Weights of a small self-supervised audio encoder (BEST-RQ).
Model: norm batchnorm, activation relu.
Training: adamw at rate 0.0036, 15100 steps.
Data: trained on Morse code for random letters and digits, with fading, noise and interfering tones, 26041 training examples, 37.1 epochs.
Rows from block 5 of a small self-supervised audio encoder (BEST-RQ), named by matrix and row number. Rows with one number belong to one channel. Each number is 128 + 24 x the weight over its row's rms, rounded and kept within 0 to 255. All counts start at 0. Numbers have three digits each.
After each channel's rows are labels from the 100 clips, of 14976, where the channel reaches its highest value: "responds to" is what is common among them. Only what is clearly more common there than usual is listed. The data: Morse code for random letters and digits, with fading, noise and interfering tones.
# convs1: first pointwise conv (model.blocks.5.convs.1.weight, 144x144x1), inputs 0-143
# convs3: second pointwise conv (model.blocks.5.convs.3.weight, 144x144x1, transposed), outputs 0-143

convs1.70:128128128170096056128128128128071138111128128128128152122176128138128128128128156093162128136140155128126163161128154128130128128159105128141079128128128128128128156128128128091128151128128147128141128128103128128128118105150128040128169156128128128128128132128113158126174128103038128126128131125128128182128128155128128128128128128062101128128128128117089128128171206128128151128128120158128176145102119164151128097084169115128128
convs3.70:128118128128128106135128102196088155128189140152145128124114128128137128128167129128140162128123128128128128128113128177128128143146128128159128174087128128104128142128106128061140167148164172128179099139128182128128128082158115149128097128128149128128099128176128128128128128128097128128110128140128128097158095085128194128093158128077185148128128146128153128128128098182128128128128128128184128139157087128074128128128149128140128
responds to: mains hum; reverberation

convs1.117:138087128143168128091102128128128090080128095107128147128144124166128128170128128107164152128095128128128128078128128107128128128128128087074139051128128158113128128128098128113156128131086128128128128124179128128128128095128128128128128147121128128128123194167128128185128131128128108121096098087090157128128128128135136128128091127138170128128171156128128108128128158119100144170124122128105097139194128186149128118128080066149110
convs3.117:082177128128153128150092128092086128165128128128128128128163128115128128211128128128099116179093128128128155117140128095128128128128172128128201180128144128128164128161128128115128128128122128128154128104128151128066150128128169168138128179128128128157128128128128128128128150100107128128051146178128107150108128128110128153128098128128128128088128125128128097070133128140186128128128128158128128128085128139128128128105171128128080
responds to: tone: middle; mains hum

convs1.98:189137153128188127128128128128128128128128087096128128168162128128128137142183128145107128128128057128157115095128107128139130128092128128107141128105156128105106128066077128128128107128128128171150122128153162128094118125128160128120128135122100135102095128128130113128128128186105128128128128078128142174154128128128128169070147128128115139128159085156128109069128128128128055161128128128128121110128128152105128158128169155142070
convs3.98:068128193161128128163091134086128128128128128128128128128171128128096128132095132116128111180128137128152115128136128105114128123128160128094128100128097086172080139128128128128128128116128087101089128096128081128174128128128128114128168128128128109070112113092097154155120128099128069057128128128116154144135139088128090128128128083128128176090108128109110139128128111128073128120128128093116142090102128139128120140102128181128112
responds to: mains hum

convs1.80:255161128167116128128128128176150128107109107039154128106128128168144121148188128128095128128128092128128128128107128094128164107086122128111128128115156128148126128157128128128128138085128143102128128128148088128090128149128123156160118152128098128116142130128128128117154116128135128184128166111128114157181128128128135172128151128118125128128128128128086101092134128128128128161128099140128128128140128128108128145128128128128128
convs3.80:128128128128097128109155128128128170120128128128128099128095144177128167128177097128090128097128128159109128162128147128145128128155075154149128128146128128128153128128130128128128128198148128179185128145152128128150128128116116097128128128055113128128128128166128128090157110140138128151128128128128128105128103145139146128095128128094128070166180128114128128128093146114167128128157128161128100207128108128128081100151108084164180
responds to: tone: high; mains hum

convs1.119:096128119128128189098162165074128128128128149103197147128128149128132128128114096103125091136128128167128123128164128156181128128062086128175128128128128128128128128172135128201128128128099128144152128153128128128075138128154128128134128138128128142137183128098127144128099128115120090128128139128128155128128128128149099103128128095128128196096119151128095105128150128128128128128128044128128075095166128099157128128128114128128143
convs3.119:146116109128128128128128128128128128165098186128140128128128128128111128128165109080086184116133107128104128128128145128114128128128128118128128143128165128094216154167161176080128128133128173128128128141128128128181128130128163129128166113128128145128106128128128128128158128128128128128161128137157141128128128134091128184177168128162128128172160128169109128115128127128128144128128185152176154124111128042128134128174098128148174
responds to: tone: high; clipping

convs1.125:128128143128150128128172128098128128128128128191128076089123128129128118128128110128128192128128099116128125108111073146117158162128159159101107128083149150100128155128175192128128128095096171128128128114128164128150128128138128109128128128114128134032128142170128128128095170177134128135128121128182128176128128128063128128119174173128131123128145110128128128128131103175128128128128128135128089098128156089128128128128128128100128
convs3.125:115128070128099101098119128139138170128128151128114175128122128128128128128128118128128128128128114128121128158136145090128128175128128128128128128095147128067128063128156128128118128113145107128124128154056143124128113141128108183145129107157091087182128128141142152083082175158114128128128164113137128128128135097097095128128151155138104155128169065164128158128128175101139131171128112118128128128148084128114128090150099160181128
responds to: interfering tone; mains hum

convs1.67:110102128126128128104128144128128147128130128128058128140128128101128128112128128122092128128128128128243150128128128128155128116128166128032128167141128143153128088128128128102128128142128128128128149175072120175128128136128154100116111123128139077128120142151128146128128128128128114132128071096128095128147128105127128128128097128128128128186128128128128128128104128128128106212138128128101128110128128079128118128128097171109067
convs3.67:128176149064128138128166128128096165128153071177128128120128128128128128128144128128155102156150128128236128086128157092128101085069128125128126128128128128151123162128130128110128128128114128128174128091082128111128128096128128128128128208145153183143130169149128128120111128110128128145128128128128171128128128158128172128128123128182147128128138128128128114094151172095116128128128128128128143178128150128101128109128114128120106
responds to: tone: middle; mains hum

convs1.77:128063127093128107145087104156113128128178141142121128128128100164144128128091073128105150134128183106142173128113128128114128128128152128115128106128128141128128128091128128148128133057057094128128128065128128085121128116128128128088128107115128100097151128143128143178128174069128128144128128117128079128094128128128113128146128128128153128153092128128139128105126128128128128138139065136128145143166128128092073066128128128166128
convs3.77:121172145061165128107148128128117151154097128149174110128128128128144128160128128116139128128159128128160154128151148128128128086121128151148155143113128128122128158161128151128166128115128128120172192088128128128089148128138182159180128128148190128146176178128128128128116145128128190175085128128128179128128150128113151128128104162172128138128144124151155128128151187128128128148106128148128128152128145128138172067118142128128128
responds to: tone: middle; clipping

convs1.42:128128147128128128128128128112181108128128128128128144128136128164128128128128145128128153128128178128063128128128111098158116128149077068156194128079128105128076088136156128128115128118143165084128154128128128151128128141107128128119095128128133087105128128128128163139089159128051128128163128128128132128163085128080117067063128128120128144153128146128128128128075128078128128154128096128087115128128128128128097114128155128082128
convs3.42:128128128128128128128128128128121142155118128128156128189128128176128128128128128159147128089140145128128150128113133091078128128128128128160113148113114128128164128140128168128128138144128216120128082119121128105092176128128128128128128159128110167174128170140128128128128179167225165128128128128173159128128128128128160128109128207128166128128139128161128130128128128128128157091155128150128185159128168128145141139174128128128153
responds to: interfering tone; mains hum

convs1.128:177128185128128102128128098128128128128108135099128128128128122123128128162128128123125128128156090128128128133128132128125188114128179128067128128128128103128128128134145128194163151128128128128128128128152128128128100128128128128138128128128128130094128119157128128128128128128140144129099173094128128182136063101128106128128128100128128128128097128128107142119128135128128128105128132138128128128128128128128083131128128128145000
convs3.128:161091112128069193091183176168128128076165165178128128128126157128128128082128128146128128128112145128110128070110121137100146144131111135135128128129178128128174128128150128085136116211128163156128128128128142153128155128145128089128101128128117128096128095128103128128166115128155128150128128128128123128091123128128161128112148128112128090128163128128158096108128172128171128148128128107128168174128128077128119114128128101141128
responds to: tone: high; mains hum; reverberation

convs1.51:145128144128088108128128146128128128059124205128153128152144128128161128125148128128128128128128168128144128128092093128128168084128128095143106054111120139143164153128106162128128128128091144128128128128128128070093090128128128128128128128122128119128128128163128128128098104097091182160128156128124128128114128128128128117128122128156128139098128128186126168088128128116119128115102095199128108116128164216128128128128128182095128
convs3.51:138155128128180128171128131101128128113165128128128089128128128135128128128099147154128128128142128104149128128061128113137109156107198128101124171128128151128179128094128128128165152146128128128128128128128128188102128184099161128150128175163128128159128128128121128128117128156128072128128128184107128084178128144128128142164146106128148128128114128128074072077148128152128128145154152168171128128128086150090128128128103128120087
responds to: tone: middle; mains hum

convs1.87:128120103128128090128154128077147128111160128150128084099158119102093128176138128070128108128097128128143128093128128128102147093160143106128128079107101176132094137128128191108130128128128128090100134128105102128134072182099128141190117134083128111128128117128128128128128128128146179128157151128097123145090128072128108128127128140128169113128128128155113186128128139128128186117087179126152117137090134128102147133128150128128128
convs3.87:128128128099128178095104128147093129128114121189128083160084098128128087128128098128128128114098115170088128075169128098143088128128080101128110128129128128128081128128113128111128061128106104128128082128156128100174121167139078156146114090128116128128128128093127128128139103128133160128128128128078060126128123128128088085087086128128128090128128128128154128139100128149128128106120156112100128128128141128144169153091128150118128
responds to: mains hum; interfering tone

convs1.53:121128128128128128137128091128123128128128135178184090128128126128174128128128116159196114128162099185122034121169128128081153178213085128106155092128128156128128088114128128128082108143128128129141111128128128129140128121052128128128128128128128139092109161128179160128128128128128128123097121128128128128110128110128165100128169128131107144140128128126140128128138128128161128128128128128110128086128128150147096094128128144093158
convs3.53:141159110153128131163128128149128128072147128127128128141128107151128150094174194128097175141144129151093152128106107148164128153151128128128128128128128128128174149128162108101149128130128142140143128154118177129128152194128128126128112128092098128128170128128128128128128155128116110128128149165128123128104138128083128136128128159128128128128146119128196097205128145128138134184128206128166168128107128080128128128128149128128189
responds to: interfering tone; mains hum

convs1.115:128128154125160128128165136136161128135128093099128128128128134142128191200128128128105157128128125116206095128128098177148140128118158084134128135128128128204141155109128128172124128122128128128163090128086128114118128128128174074128128128128111128104119128159128105147093128080128137207174128120143148170128128128104128175145151128110128135128128128128120142128128130117167128130090126128123179137128128128142178117108112168151128
convs3.115:128128173150128161119151158128128143128128128128098096128128142107154116101128110128128128211116128155128128128128181153128128105128140128139128111128138128128128100128128128181128128128157128168168117128128071099128128128154143128128128079084128088128128171098073194074128128152128128100128090124137145128128128099128128170128128103128191106167109152110077128128146128188128140153128128090177091128128163128128158128128153128143128
responds to: interfering tone; mains hum

convs1.104:104197141160147128143128135106128128127128128145128153117128128106128128149128128128128128128171150128148095169128120128128128104128134128146091089128093128098128128128143128143128096164128128128174144128122146153128128182128128137128128128128128097122114114162128108102128109128128203128128094255117092147148128128128098117128107128108119128128128128151128172149138128078128104144101116122094093115065137128128128128176121099150128
convs3.104:128117128128183096200128128162137128128128119128128128128202128128128128176141128166128135116157128128175112128128103128146079160128143128086128128128128145128190166128128128177128128128128128129168161128128160128128128141172128128168150104128099105128110152092149128173136128099108128167153128128113105128128094128157162144128150128140128145128144128147128128128106128128181128165128183128170128087086164128139157166065128154128128
responds to: mains hum; interfering tone

convs1.41:111116113128162128131131128140128128156097139101081128128096128075128080128105128102178181170170128117177108128111128109128128128091165094128128128128128228163180116128128158128119128128128092128130128153116156128128128161128128083103137128101128108126069134128128136128128171128128117134128074128160128128128151070071133128126128116128128124128128137128128159128128160067128124128128165163128129128147112088128128093128123123141152
convs3.41:128128184128115128128135128128125128128116128128128128128128128128157145095156128128128128177126128128132128128186128161146128169128158128143152128120175128128128128212240128128128128128109128134128147158128098128128139128128152111128128128117163115195128157128064128106128168165076128094128128128128128128087128128094168128143128128128160111128128104128128128128128158128085128128128059113128128128128128071128128123128196128128128
responds to: interfering tone; mains hum

convs1.78:094128128187092128154148128147183128128128128113093128103128087128128166144172174128128128093145128122128177128128128112128128218124164152142128089140128128079128142042105128118102033128151145128128128131148128128128128122128092128128198098161128155169128101128128141128128128128097128128085150160128128128128128128128128128128128139128128128128127128128128128154095142128128141128150181110091128128128145128099128155128138128154123
convs3.78:128128104128128151216128128107128121120128128128080059128128128128128158128128128154113128112154088136117113193148146128128128116128122128097128128128121128128169109096137128105106128116128128172128128142128071128147128128125128128128128128060096128128128077099103145125128128128128128180128128110210128128128128155128128128128128063091128118133124139104128171128128128138128080128097167090162094128065128128115128074128095115128128
responds to: mains hum; tone: high; interfering tone

convs1.56:139128144128128103106128179128165128161150128091168171128104095162128128082128107128147152128128128128128128120128108128178152128128128128128177128086104118107128095128128128128128128102128189128128128156107058128128131128107184117169067120128132128128128144128128139152132128128128128128188128140099170142172108128036114128109095128178128085162128128128160128127173137128108075128128096128128128128089128103128114128128128128128145
convs3.56:128128105158128165128128128154149191082128082128126128188153128128078090149128128128128123128128128171158128128078128128099167128128128128128139128128128106162148132128128170128128138138094164154137128128097184128117128112128128137128142151082128128128154148128128122163144128128161128128128150161158128128100097128128188128070128138128128184128164090128164095065166151115150128140136128145148103182109163121128128173161128128100147
responds to: interfering tone

convs1.134:169128183099128128069128128102128164128128092128099128128128128074145183077181128128093128128128128128156184128128128128147102128128149128045128142128128119128128163128128128174128128128087128128128128161075128166086124128128170128117128144128109049111128128128128164128128109128128136128124128067128070128087123119140122128087128115095128128128128128128125128128165128128128128178175128124112138128128128128128107128128128128128078
convs3.134:101128128095159128146128148128128147185134128166128084128128128128128128128156127175175128128159103128201128128144171100056115059086144121128111154097128149128128139128091128128128128118112128127144128097128128128128128128128199128180128143109144134128162151167128128128105102106139128128154128128128175128128145128128128090180090128198128149141128128128108128107166128177120128128076121080134111108128150108128128128128128149128114
responds to: tone: middle; mains hum